Weights of a small image captioner.
Training: muon at rate 0.012, batches of 64.
Rows from expert 4 of block 4 of the image encoder, named by matrix and row number. Rows with one number belong to one neuron. Each number is 500 + 40 x the weight over its row's rms, rounded and kept within 0 to 999. All counts start at 0. Numbers have three digits each.
# gate: expert gate (encoder.blocks.4.mlp.gate, 8x160x160), inputs 80-159
# up: expert up (encoder.blocks.4.mlp.up, 8x160x160), inputs 80-159
# down: expert down (encoder.blocks.4.mlp.down, 8x160x160, transposed), outputs 80-159
gate.19:466546476509449562459462544488478448482553432495475479516514496522466509563483506514532544549560471532462487556556550501517458504506479515494505423479472506501479517551541484557458527480533513560498568560522466494465449510529487500498441519
gate.20:508442517505535506436454526507521422457508518550527469527502515482545536500508490523461494459498545453435414471446555486522461475470499502520464521475440485479523495530423536487474477452535496564477507486514441479511477494543605483533540425
gate.21:554525421451480489520518532462429471465504454612439513487515523487470541485414536492439486544536426542510449524470509416509421467504521503527545532507431506459507420479475507588539468518508478417495511505524501497498470456575473445518482471
gate.22:509517471494501484386498468451461490523494502599483529502466527528539519505573536557457490494594488499432508495514447509559484495412573532483539538408507501448440544474571531460514496436468529454465484447470394429488496526520507494520438544
gate.23:485526541476507515513570489486465435477501531487483508474460456526461459448505528483572521517507454427485559488547491464541460503424529458459519467510488569502546477531536612521438512460413440554562499537501458450473555496489545541518479580
gate.24:461530499494599489491542486448444546456498506473507454578476509422517541425465411490526465397520482485473487528515539489483572566484561452442552489545475418487484503465463518530572530550603446522520519560519461435480490553556486476499463534
gate.25:433535531496507462585475582538395525463520520454497467511536550522518559462513455558469493580534541473531555497517508443573459491503582501490476592488528500454534476395492497551498512505464415475509508589549487477456494546560551560489411514
gate.26:514478500446429508574558497458429543509467448462389433445424536509485528504497469474519473486443485464532462502530499525494564513553572522476465405476477459515457473545441568550497507440493470533478519472456531468502509517475572500579559486
gate.27:429398509505464453496512531427546443538491544473572523460475497549547495506514509448480460456507534489517514432441520562546482476423540556513516518458427480460492507513460552501526460461513475476519521512451488491511514461518528449480481518
gate.28:530465545499531467491478505459530496457469528501490512480621551482442432537506460497519462483508519556455502475473508465512432456497517478487542573447452554418464436478520520479515526471465509532512506537484558476493497447468523535382524504
gate.29:468533512537477458466534517529490494483526417523498518497486507518556520506481557555408558531467463533569489467538532530566474459495595626478537519499479460492533513486451523485503542592439509547538554542465492465520471395527559471561418528
gate.30:474492518484472498518421500477486432491507476574524476585490573508579509451456500550546527486527483486496463550516454525458558568488487513433562541504449435482533528458484545526497501501501489550435568544473484461423415502430470481529531538
gate.31:513524420501510530565474576541501434506469557504465474440459471551533528516530506516512500427489480516534499437521449511539491418531440591522484466578472460524458570546482487497557497463530500584488542537543467541462460541487468530502426544
gate.32:535510465515482478492472593479533515508531447487437510509410548494545436484502562444511526488467522443462510475519409491482461533526499444488468517515457501517451499485452538449479507543478441522504529433434411517492475555529499503551454496
gate.33:503455483494531508499486531598556493505490486477463509551502530535471427517544499445454482483509379476518562467447426520507561488492464498467503503557457433488438501507550490517480495507530480540489501545420508418444441467518472446530478566
gate.34:495513544467517461466514549495502522532438558439546485455557554487518548496415542491432422472508468527539511555546527500495452447461439443509512479470486514536425499498535510397542494514477501538589522505475505528465557477481504398532456472
gate.35:530487528475441519464540539478580475537490462457478509487451484535517487467502557520434480485437467531467529393516603485479545404520475408501513522457484448505518507515509519568420475588515513502451538484503476461478526455512469534502488529
gate.36:506509490555496553568561489534480563563470506439426451479456439455436464520547459522510457458525466488413554514487472525494511508520551438528493475541493476453514463480482501483487467486552457530514538436552477480515583473489472423449436494
gate.37:507494567435517475546576504461505505479520497449583568481477437474482491495475497539459493474517462491481468580522548494465416450424538551462457527481449504456523519475495490452562499477562467485506476493529485511503495497531462549456489544
gate.38:520534507523488489477488460536469595540513493483489492498473564484452511539574518463536452467513486463521551460412428476580498449538547532459472490489535507508441478525575421527537445441544441498494445504489518434577536558504572487538470503
gate.39:516545518549516486505493520399549526472531549523480493456537491447524448498488589530453446551492578492494475453463430426455528522477554454542479534547447519507509471492461532443515511503439436510498434532481485483459504472490490442532504492
gate.40:458551501511522457482462511501525514497535604503452424546470508581489527539472489440511536502445457476563483476435543525473455487432521502548421488443507523554529556530538539504487521595494516554525535447525474494418496460499493499571500566
gate.41:495476584511528515469448442402575478471509512536529503536552445524467554532477499423428491519451484515461488523467492525535485504536493527511513501419519498476443464456440547477517487534486555544430421512457574465562516467530500501537537442
gate.42:460503523488500537422528478425503526504539457490480501510489450484467432462455491470500487466521560466501487442464474495504406535473441458518511508415488436516531548493510506525442498440562540468507441410479472494538448514539511446528451543
gate.43:466504515484543505541505366457585540491494514450432459505476483499514538536467415492511522457543431499465498490506616480516501502539559582496400521500506534471482476459484516494483514501506511488494437437482494506509579538499440449483540467
gate.44:494478480506599508533443490520495480497477473512411496505508503482523495521442491532444474506519544541531495479504500568496504487432493454498504557446478433503464602490517517560450518540542503461471433467539482485457488446507576489555520527
gate.45:460503536480521509505484515461551546512550476512491507539461549489539563552489460433487472542510465503515466494618533529515458460412472479499496495488515488480406492528486510546524549564534505560407484543451470500448552488515497486482453483
gate.46:519426521513483492444508534506532561587519573501506508509547471499518541526451531508505532480544483546482521522536446442465501460472488492507493526510445537514430528485478509513540431465442472484425499518517527507530556471521509514507523549
gate.47:509444512573579526555541505534490486459556506482535485448476484420484498506462501506516466534459510478521512505603527495534496519519500517474458493501498528530482444407497505544503459448506442472503537565478472431479440504468446506530464508
gate.48:580574466495465434504521445541530506451568497390549484456460533511459530536506548520466526445504525542513477569525518485461545442466532494531500537477493506481538466562485533558417501505541475525530503462536501474499531542481459502497521421
gate.49:523478451496453499531495577466474521534560526468504503439430467475507463494513516492522533444457463459555466511460518487492431509473501498507521551490477568440525467499525560510466404503535401548532519510518448533508519541441560499463486479
gate.50:428491477510529458470483534551495459455516459493529456589484571456485476471486485426543482430507530488553560523546540516538511486522472469463561562518439498437576531494426553427510546450448498567525537528575484479521498509506474532548425484
gate.51:563529467548476534488500488572432461508473497581473524588439546534459483522444540491499502522445485479497561452599542531460584421456530532494487571523511500532443435460508483457543475600493548575498505485496416488527488562494507522471433515
gate.52:529481480469533454521440522437449527535500524514502485484515491506577457498561570480546441505544538490447481474485542474515417508448495463476558470473513527495548493558566463571402437468459429465453528542443482459462457477518522516489570428
gate.53:523537516506477447496585501480518527510476464550524507465412536562481531459469567499527499577558461499479490490501454460543430506524474606510485487516447544444559468479539506491386501506487487483444435456425548477586443511495507465507497507
gate.54:457450461492495510462438555444530538446457514542562480499583461496497466580549426421538464473437509490552529509448515503462549496488444495504456491478491500467487546551474530487472508526470508459536491520481432508439474544435525478509451505
gate.55:542492535509456421583504476545495515465441471512550508542574518508519450472456496409506434517510547550516529462518534510532473506553525506506536489473449492458465516531570497480491494505504443472503580523477474491451482519545487497529538461
gate.56:455467570505407460556494530500471560414518476514478415559529554514516488491480504432534443474543477531472525471493446513447460481489552459521513455518494519443499414506530447459516519541483508576540459582460475518455469504547540498505529453
gate.57:469488520462541534515458515508535483469529475552443483583511512531474418495593527449536486518531485479470517529514518494532517453481536524549420505560509458481435500514517464460452506554544434584440527454539443512543472579457480492509437457
gate.58:399482562419448497515456478391502513491502453473449501470524485550491454471543477511541513521475510456483509445485495558567487464515529520498537580484567550473452511473516590520456498511449542497448495579443566525499488565491498463554536478
gate.59:543526548566496460427541510519530506596465529481582543530522529573486521530459512439465562494564560488462498524554473459545512455446437548544515476536438439470448476552525496528540478492481438581533512491474462460491522512469547441529519461
gate.60:501534497534524539525493461477529535505427490428487512464513427487480469532551459549472586503507537531425527484453522526536424513509600551535443417479485564497460491519548473587441484477539451465470541537501502434552488509473509467467504494
gate.61:502491551551524445492439455489515506415512498542502501568506492476548560519530503523563543434406490481479495524476555485481508479510498562536483537492511473420537497493504440517559484545489510520593465479573523514478573440441519481501469527
gate.62:599476496503465540514472470547489478462463485481510522507454536443557491493548537477527545439523512513472494594492532546521458576537435548518539558505526507416507569458548484510499558457467479494468404505517469480560478501554493513513550452
gate.63:549533472465513554494474503511427517504486507384524541455455507516538491497534424511455523475559505460488432429456436486483503558492486464503475517535414485535497561559481574529516488507494474561456461473512487438467537515533546557447516454
gate.64:516508510559433525401523538445422463527427503489523568560518485495545542478468424490521520488457507467509470558477536492519491528469509481482483455533476498442580538497561480550573500496527516490478478478487499449530533520498496468510470564
gate.65:505485539511487544495526477544506524461556493501526476546455523455543512513555454576536460599483451498468460478537575469460459524476501594511525519440468465524479528448548475482536570460487437580494529497553440555529552482493496515498498540
gate.66:457505519512542388522437429514465549520511461452512395487483489502539531543547507510437456467497442567478488484532524439505470496539516507517508514385479486495538499487462495476466502573539558504497460480462535477501495431452455412524444468
gate.67:531524524559478497438434494483517479554515476495443460518507622662434416518586497473445486507503532537463538476497525533448529441474542458569493471511490515478528486569540515477466467516538474543497512501476518481511510487460478430507481497
gate.68:542457563471477569551500495485536435481464527470546562514535492424470505481498521509476465470533408510502491472534453482487502517486442507513528442500515536491513486490482523473521526495451522609516537465512426494497506481536519542539452546
gate.69:516537490465471570499508604508420436532546443560446508434513453455491523503512450485506451500509507608527475477405526481443505575481527464521511468525449505519508477460541601535446514462497547564545462448509459383534475478498518444476502517
gate.70:530481511537473470470537554477522530528462524474506453468523518510453541521471535470481507495523449491547522435475540497490469468507460519580428477565468542507473543426459543528485476516367541454478447499469472499511480400514519526462437514
gate.71:429495522418490523481411569497531484490489496521517604469500510463555423585514559504495516504517476520444506527543511520476527525494526542516536465481458518496478525495462580473554465459529499487431482497512504524459568496514517431508544579
up.19:523454424515490514499488531482436553469511515538543484520528465460542492426509457486504496439541536477520463461494484500541453459484499511458559544502525532516499452527520466449498464533479525466521457418474516458483530509486530431534486450
up.20:480551447527483536530527465515509461490504459497427556458480478554427514583475568525529476446507472582520552523510439506441525506513484511462561534468555475497467507445472469489554536486503527533541456455473528480461573445491457462519454503
up.21:470457578531552530552470509513548538523502563522525436497514510513498496459496437484495497506473549481489567573510513542534533567543473490462483511503550486565528546515537494477517526469414484490493517424477479498504480540465548438442516512
up.22:466460536477506482581507507553492485479485608511495505473481401531467515476426494437520468473481484478573592506510479525455521555515511531583512502517457504522528519452511470419453503542534478480511585469537499549486498500544544405522509542
up.23:534547419532531470481451494523550542520563505465531470552526537509504532496602523542440477439482412574469459596559481523563487507479512483514469529525418518462576541490445511564555469517478499473494531574516585445503541490505494477501497503
up.24:476493501497503431496449500559436473508577552489583483510477507518532510477484548482499533510488480514502537454464489572436508508484461536519522537527604417461492557534500538490450449466533459519397514516494520468517498553501523501573466498
up.25:437449452470467506487472446433498544514519442506504513482539463477569529489503467475451485549467512480468533415547530491463481506491490523436494538501577507466451496511604473495557476406510495508563492548483576556458454495548559459491429533
up.26:437466425515477551501574532578576511485498532537474511455422426597462489517444530500524488514509493425528471455523500518502547526434523429459447513502449553528512488518480484478569461491502474463476609490488540405526522509512480506567544557
up.27:583488505467528556423458554516570468531512450490484549519485548462447493497563537449398429510523459496446484518478492488515534527515527462504509521480588473493441455492553441391470488531440526542536466540529456503519530478515436548494507487
up.28:457521579557553488483489483521462544519502530577462507444490562474471515584495496482532504474564543555442551501471503486547509480443473508514531474476492511480464525506544515431538482493546472508442589508454565535499524493465463487480516511
up.29:522518577484502485535563476440546445499466477437463426473445486477488486546518462479454432527492450455506494499449495543514488499463524519512525472457488501483493524461515478525474461465495532362532541516540572474475565448429445552459514552
up.30:537455517493474550446483524450463508505515478449543529495537528497573540495446493553454494520514427450482475555524527544583537458425454463474569464534468439469592494514530539485547506447511511521525524556495509496491521417500487514506474564
up.31:499488509441502470522485565501527474478533520460594463488449494480572483470535519517481538465498527510484502474498506540519582550523483513490532476525455540529496605469454428413506417519548471555443519469487473513478587553485509546438476494
up.32:556507523551503405530445473527485534523544537530464523491491491525527464501460483503495556555420532492529399456499512458512455460545471475586516470493471476559555541523516493441523442528502467473540466485606561523418450519414549476547494442
up.33:438475451518552499526505499432519556496526513533473514488453462477476484523497506621493516535451500521511517511499554495506438531478533476489478553474552519473560465499525461545534525526530454492426530476482504483461447525591501544498513530
up.34:566445500543517513458549526461546471527451531466524505455521595458527556542504528530450465519547465501468517539510461561475419442548433564525479470503427469524459493485534480455563492508553534550504517481405469522469434521545490451505498532
up.35:546527563536472466522495485495492407479368528486487456424475507480514491502469455459519434477484474509568517506492476486445513436515507571571519513506489414481492450581490507435494527490561509557446540508501539467526539534505474456555563391
up.36:495508519482515528539486443481470583436422431518488428454558518462444524495480483540485474469459404496508474469524470522499485567520495535500459514541464538523476479413496479498472441482528510537505468464454470527444532433546502483469462518
up.37:550491511455523467554566488565500586524511483475557509507517460552529489506464481435475476462532463460469506543512493454455448434482531489509499425477510437489537492446472566484459432498487520517535482533538415558501519509519452513533479481
up.38:493560496462499449446540448508531568571533535494552446468511539561472491440554470412545463528493466531480460491456464447570518479499476561472523472471519516455531497496557439549479494440493557492488476550490474489544417534551514502507531549
up.39:437454437448508507475408474438504454480473506561467518489528549518550467461535496464440513515443480448527504535437517453503477581517536532505522547504488462477435447461540461460514456429521494515483492489522484507583533430479471479453577535
up.40:438488511506448481488411550479488467503583576502538568499476485523427509521463486489510548447437506496502446494475489453518470551431439496478406507492502551571526434497476496493506525521513552485492508445471526620543512485527594455492530556
up.41:518468526544478515564483500507518511447412424512413503476530489523508508470475491490528503448507521482475501508524478487492530498469479448492490473510428556532512458464501542431507513543446505467437469461458436472471461463503441489576516487
up.42:474517514479476520439451430474555556500457543448477420485441549461533536521523476545437509528509552466532499534520473488481491548495457530498529404435564476533490499476550515452462473526498544552520499420511584555489481479523543504529513459
up.43:471429487474502456468456408483494504493485566485489553490430591539419517566481428421490531488464497408452517558469527468501536495479525511505496438567464506467510477516473508533566485451560521540435511506523459482463538539421486461547554469
up.44:494481526450473590500556489455563539496502501526521553501508531477517480533560512535471530473508501449509520433523501535504505472472501568541484547573522492624508562511541485477476588570537511540453532507519516431577436462530507469539444532
up.45:488460494498496496510462488522455455508482537460458484502450500457519455421514482558508530470530542543469502516433438406488484562527508517556489561440468485477561508544500489499408471479571439463598493509534523507544489548464482460477588446
up.46:389485482497517462494559443516477495491536462480461500500569532521444525483406505561489450570503419465544499484466477529505503520514521436542450450516570403501498505493509513488477562555494416530486517540523395501465500556497549516462513520
up.47:461553501423456508475459538510508532497474496524502536539512470490482451563524545480497500567553561514471516460492460469574487501446503577478481435482472476549450495498463470459544532484456538528404481468536439505496521519466449557471539554
up.48:478577456455507430501556492522544493470457426448449505518496542460480465516483515500544480521509457587505509524506530560523487528395465527471501534462566505477535447533465477572426517497530571566587536453456443461484521530519484553534527539
up.49:424553479516526493530451579505512478508569560480521492437467503495468485510467560492550509562567462480526432479514587552456516518529534499494459518455528539473534535503452508482494435484500471494574535525517485530460489536494544496409493568
up.50:553492496519481554574466497548520524482535499558440510484403485471498534500483435540395441539513527475495523550573481517471464471499432531424547510495521473509439451441401526576497461567525488524473450557557468506448508473493472492486527418
up.51:517507479484508489418500561484492526515523494506518519517564420529501475434504487480492417492490484385461486496503465462460486529522499512532550506512488517494402548510431514539449437569481487434513530540556511503412493482507482525523447476
up.52:473446515478441455472484513472507517505535546512516508535548564495474458545492521501522482547437573546557438534481512500524459432439472462448514496457432455459471518482488523512476483470555501508517562454524537544440549460488526481444579525
up.53:529547497467574499414469536485477462490480492431494525576514515472483442508454450538463477426440517425521505502443539462537565531462528499478494568502512483535498395447487472484471465476506429483556581536521538484480468506482520504428465490
up.54:557520496516458516531576482488464463463583560403520493493485524459585530455528519503452510511632502495566513418502444470494487489482460467488547506454464489412473500489529471425472527436509484514440537479539499463468528517522464552502496513
up.55:498484531500496595407496501459480502518526576456439573489417508499485466491468552503501505461528508403500547524500503469463468499518431551491510470535539465519527557471462503597499451460458517508460417509541500527520498474436521521495501472
up.56:424474527532457498460517512482502536527486514508502477550492487560563567488568448458487470422532521565523569532519530576450464565542514506471514490498510500544517444440492516523527521525461442535406446562435484560475488548482557449559479514
up.57:524559440560528509519449481523424537540462478524527533467520466487514486566465478498443444531509506535513503473389490507499425418500489464541464560476472483520459462520529498538530520467529520432517401499403408501454477492413500520516443499
up.58:479499521441469434539497529562526552515490426460510474546467510497536536445505523452476513489503511512492499444513444522493454513490442480527507515515508433510483475515468591542519501511539469487493523501481473563446525520524495450469515484
up.59:437478499436556531520484500522446539499415465520499445520575484465461510543507500493547566501419509477588487513456496527518504522521574499502463491446517463494434509503484476467477527518506513493462502452550464455498462477464473510475503479
up.60:459423471475494454488510527469516460501513536466457459501463521540529485536526536562561574449469534440539460444542470500562474554528504522540514520452496490553509532511506479499545525481501530562504513624517512544473521509455395553480478558
up.61:569461472505572485476519503477523502506494471546560437515523460493460540412502400513504547453517482511597555499463485513514496504531569492488522485543437471510550477493533441450559519519483510492494478484512486552468595509566435478484489549
up.62:447461490514495432543511526482493492473563539485481509555537471503472486484504453477464547486552459583536532518589540493469487519506513402540426509551509497456517497489486497475491505504545518496469504500532515517479479523476524485518486469
up.63:475433503461521496502442523610469530515535499458550548487480512492500492489454471492501403544459477498445464485484580475488500550425484480562542511488489547490457520516505452533526498469594561505566521550514504498448493484520526490501508499
up.64:502526509499484532551469468487541498492504502496424484425452473496520483578539483574542451526534505471449492483454474485509590444452454497542531547478529506602472518526468575417495466459543457498449546521556509526476492514512525506455498475
up.65:460524504480432507560495505520508518440517444486500531581521524458502541515517506441499562504553557485476489537514446469528505479490528456463560453526551449553511460546502464540499505490431436519542440559427506501448479437473525514449513464
up.66:455546515517492424465534552546511539446406517561461443478570464409505494513588473545521514506496513546545453549493521458586477538496488504456450542471487493554500478450496475486557486603556535513498538412453493511458479440496508463553581471
up.67:447533401495527471472570587415407579529496472461500611451511526511515493486559428486603475542459450511509498490506498570527500514493518488512504463547473539517497441523457513441481496500490529487536495468465504541524510555464515593536452541
up.68:505414494485446505499500542545535434541507537444503493573545516460576497485472516474484472439532468469513506478567535438498570504520428533491502480425448505530549521497537513537526482504465512648481501465498489410533504480494528525494516513
up.69:496499469504432539545524571472547477533454452498475468426438528442528491466484534494420546453507541507487519508440475525524548549542532482514545507473433542598465447483522521449459458467502467493521409538487468478545449508487512541449486464
up.70:528515543501540482553485453534565488541493554520472518497453509468514460437483496482494503427490529558474488551549465463447553530514455457441508537524579504562524461520502501512495566526689487468484507466445492549533493523485498527498430494
up.71:497476507473483500519401505484497414473536553481481523554478422498561508512506430491447448492502473526481557503450556529543437509473471461498527455518466532532477494539470469494397536549559495543529547487498457475467497422519571541456480527
down.19:466469418503557549482476413486523463522527509467513568492462476563496517359566419511502495581468483489468550474556481475547521439517530488487491453417550500468467494514434433577562511449517464512505552498504445502487542473464524501518531536
down.20:529324454559444498524463495586513537520443508528499508554519498522509459473509524468519590561544480512486519476501549525474454472481533408541468475529541461463495501505523460520467516530533477564513496461492497434495432550548517534483492487
down.21:518455512535519450501522441470429547405452467581512528500488426493487487512536536575499547447464408487561543578545499557502534486476518458491490535521490411456496460514459501439474502427445530514490549459556518543512481473539535477562540560
down.22:497457562507463458538422544452509491478460501532549404475523479501480502498560590483522475533464507509505533472535538464509475524466598434482459494475477586407564520439505538529526482536502493515501498498508484516494465517478494519564465485
down.23:424517497506537469505466535547443516518520499492512608505513493589512519484538436502537531569510429557500519509459462518439437513546556507532464424503503467436488472477527476439503482508551444508495498519478499557551528559497521460470467474
down.24:483509484549515526408548517406545550499504461503479538559542508467520482408533549507543455440552552553501493493540475451508472501559523485513478548516477528502538558493528524486479512506508496529501535489429574543483498551444540418522537480
down.25:484506496511547539598546469508447540543469534483529561483453473505546451536511541491456528542541528456473461461492462501494508483549463466507505508456595495531455485550538461537471473492527509566525568489605551482482447484447485577476526448
down.26:479548486528526526500447533412514452493444496519463460512536462551516487438427549507488500539549431479511496432540445522599457476503508524471500515484613540520553519477527448509481493537467460454562522487452528494531466492430480473431447514
down.27:500461500512492513473540534547501506490503527532580449477467414479493574518486530520549510500535541505495619516485528502461456508506522502390515522432500517447477439499532494532471514458489461487537523494411467538449475514485467604492472517
down.28:602518543507500506444520449453463462423542491541521469543467441521553455465532573591504490452492459466539470515483515478458519481514505518438455453533504461515490528524485484481493456429487478543479500510453445525511478512549474490513455437
down.29:448411523461563522507528526435491525471495473589512451538492517552477477489457500548379485431513443585567487466480569499499471548456475451488542498560492522527427423568477473514543473495454501492494549521462481533493420491542571474448477563
down.30:496488588463508450570464503482536539523518555501439503548511482448462486552545433475503498421496519463421509526580515438463478457534502535535506502514415500441555529533582496518463476549498605541554451608479493531540497460483567489502405493
down.31:429527502490473463568531529538497553556550469499439538555518494516520543476448500478567549521480477497490504563543536508478504507523499477492513420552464453528564469489633446483412480548407554538484568501493516469478507469513503528501501568
down.32:451497464502458515504571473473498474473461442516501512527610511470498561494498471440521522504507529515525500571474476466577552470516546464511459487469429510440492533508492524544502442500530521442441532554473520464506456472469460488581453528
down.33:440533493509506555490503404485420530518543544461562424446476500484518496484480493476500539501583467502462527487479529396512463394520544518523540487520529476559548545516494517526493481434454451523473518486475490513533535503483518429525537493
down.34:477563547510463489501400518562533553458393468467488537550507518484482492516452527486558536514439507545525456509483564464530488426509422513510462481559426528494399529490542492562459533530490494513557499502485495498468449515460474501566582524
down.35:550489468478546471500497492522487496554483556488550528544483488427550444516502541508513541474521542485486528515531513484502502569516497521481426502495515480391577502566511420429544554452419501535525462486466513503485491510452436479545432497
down.36:551566466497552492579481444468443514458481437473513507474511494497458517507518554470475500504486505467535506492491541441510571505515487497479490467437501488559534492474565447542438550407475473501521400504487532534473534529527525506521482537
down.37:457571526422522567477474467487486495561483535561507517559515466543542498510518487567537531530545459518512508455537504522549519535439429491564465445422514478458515562488579539474487555413512464531485466481456517502483529548501556433509504512
down.38:518455498473460413527471490541483512459474472453457491541445444470489391431448521576484527555538456465426561533520513551487499482492587504557487494479532496521451498411501474531395490572459532501443491567499484491509506502479548443518495522
down.39:440463522542517431452542565473508479533537536479525505535545495532477537541569481494473523441511455495484487425478508505452576491524516529479557547546556505469567546417473498539495516459501504480485509490530499453458490511507462504520552533
down.40:512471463597526474508486487539461482510491447513533509475505489545489461510497484516533495549549491533449489474485483431496560414508570529420467490453517522503564496418513516463489514455509516484511465491494459495520496467564471562495460456
down.41:477527508478452525456480430535501478430569511507526482514462509538416524511491441548493526500516533471486550429530510540517446455497554516543478464521485506410455516496437485550530545585480488472523507567590524516502498497427475500486489500
down.42:525488517513613509421481524480509574485482540481487533552488460544478526604434536516531443518439431445487555462580538525525542511478528530498476500457446502469466471551511556546481526531441467516476540603482490494533510484492520436603578505
down.43:574517471528519501493557415518495512446511586502500570491525510506507487569506486473440501534574486516552501527477524486477560464483514498461502511473514434486471543462454496470532519486408468555553574580433508530505436506455496470494503539
down.44:485489490495447457467481546455541451455514465534502523495545491391552457457471495521478501481464473543519447510520557524468461440463423481468432503529561485542513554491526472486527444541496503538502529465448451572431504499578532480540482514
down.45:568477551491475545597436472550497499587576512428508513402532483470496511443473486581490493474525497464570476495494512475487444504492549487524533567470478475507487381497538458525487587439477491524505454475512536461480563484479544541503454503
down.46:546465531492517533491522485438499522536457460530526542535506523461393490515489493534459530508516427494434564490430522551560501539469508513400526436487547487420508496491490516439444537518450451476511545506501483552537466493385498532548566542
down.47:508425585430506508455505556495572536499542538500527531512468519542528497490513472577458487495583507513504543571531487479498526457572496484519511492500495414433529492426458523515486540531513535449486406519558506515506485504410472464509529539
down.48:478575512511508594476499458435440461516509504457442498471522517468489463477526421529508534517549511512493543538429509517494519520471381534445514517514578478478542384452499497490534521528497472465469489506526424561532521488498487475509534480
down.49:568463447534483432431502374501562430557516514556475500517466465465486508547517512489495492521525469491543459582504478478484492473478533531520471441468442478473512545501499544458486555504478476503401495513539478542524534535490520493501510527
down.50:517453535544522537506441449561519494506567552486500477473521477465480477479507457463498488436485469471505468539551463436503505504442435528507530525468521496446562409467415512524520511499540479409530566475541537545538452458539430536525456583
down.51:493524468522501462567532496530452511536529470479573476506489558509461516538505495451521507464567373520518555560509473467506438498531511464478521564526462407459431487509567517483530571554543528452588436420476494512522538521471576483481522543
down.52:523563490439460499427514548459547539481462483453562526478454483441519521555439496596536562509561476517568521487511412489538509482504495508403576495547465544492552476434506427440485491515503522502492465452515550505560553549567511431513467472
down.53:435508508516514576446479531454546507541449471479521401539487464479535485441544543477521487529500508488481484501529592454464462436523486572504459508531573511548466488573557496491470510449425487475454513460555444468521562491447587434501562471
down.54:520417491546519499459482547461448524550529530528464526451567432466502425479524582482446504483522513469502491546572515540422514517491546506543511485592498494476499529547492437524581573514551517528471492484514526479432507588518484432510554461
down.55:490586546514501570560482536487442530540562477453518486471536470510433511481460536575494466482513528533468438455549539504440569515422505515491491463479433450487444453541484566413510543507512472527461545471520483486460490485495513446567477430
down.56:487447535523424588508492564479451455514465540388553499479521550463495534418459477505542474518454601496515502506505542506530490521472526502602415515457445604480441523580451459424496491534526512527430597445486467506526496518561487504500528522
down.57:593530499510491593503477538488550526499515524519476502452611448616552567527530517487530483490521556471491528440521484487544509547473511540498551493560526509479479504510479445477489526506544486522504503424521511546545506505508537437565533512
down.58:509451461517481549502455452432515505480546508544439491500530493445420505519462543540451511508514416503476472466488466570452445466527500495562505540502545463559447494515459481499378540459539472444532529441545525496525522536502453434510485502
down.59:553482560472431518510491530538493534547453585494534476485441443517510467456483476469563551525506494494488490446471476515464500485448516488410501574526539418494504511466493502483485453511495573485574537528557512535523461523530450493494447482
down.60:475501535509588450568435558540458565517525542423496469488489545444544521527437508530465458473532522437479465579551487456563554512528529445502505471469511470494503474513556460540468528525502505501514465499528432499540472521511488500428481560
down.61:500457513436421449529538485583494486435469560529463445490482509593525525500522513472477493503466511490466496515541508494538554530501496452496492478464471444560486533550544520450500506513589460505479485527577488417512514511464434575525520505
down.62:531422475509532470478588480459555526417511447538562485489419509542509543471479542462562502496544476483499455536525542397515528478459460495530448457520515493528494471494525512561523545534552478441512439470455529479458486512481548532520502489
down.63:482472494438523466500519532473493471522519532520464484506518463456555487570561525526585568520544599536481525490518518495438475477519522489527507520516523520452543528419588472431505467557492533512527506522480413471551564496504484578441524464
down.64:618553469482481485545527494514501504502515470466530488438466441513497582548521438466553519493518447477548507424504445434456508461526579529550461473442522428517565509492558510525448474473504491499546505512440519498499442536420462515433539482
down.65:459458534523475562520586519484457504491445518473580429516424525555486503591554494500470519535572434495491558538519525452480459529423457530466573503521511474510560528477464472468434539457483512528502568436531532551455540453542489515446508500
down.66:464576491489454516438507494485504580539457494508400459431480599479439495537505503438523467489510561431554480505550494518552519539468494470561502426450473488501434431582509474523520468489440492487517490483543487498467484563485488438512514503
down.67:423558462432542586524464501484443552461505512521564498520538525575519460514536543507563497486505480540530446488458485478480533375521451562417468481551493499560495517451502441522458504467552497504468539574420485500489553521524479501492448485
down.68:499504485436522472522551426426496522486465546551497546498533489552443568499500502530513492535469527462515434456495525496477524555523549467473547460571462530462512528523537431499516519479523473444591475484530613484565517525501459462581494561
down.69:544538500492518493521463478510532493465490551538530579642481507525541530573496507571468517548457542502571451520536522507468506487451464551543520529512401497571483638510544517477444477441479503485550501525500466523544569504536527542498521476
down.70:458558485509515504541519482500524470506410514542521507442506494501485515476511458412470480576481458517428552486499509492531463471518509470542430504431498487554434499487449508487523512525461478507548512554516512444498582525472485520449485534
down.71:571502519497445447501502446436525460495484483486496550469553452492496468487526483509469478482420499559503470485502526448482425483455548540501485451438483537534477504464495443532503472540507512652581470554424469475495550485515552484438569536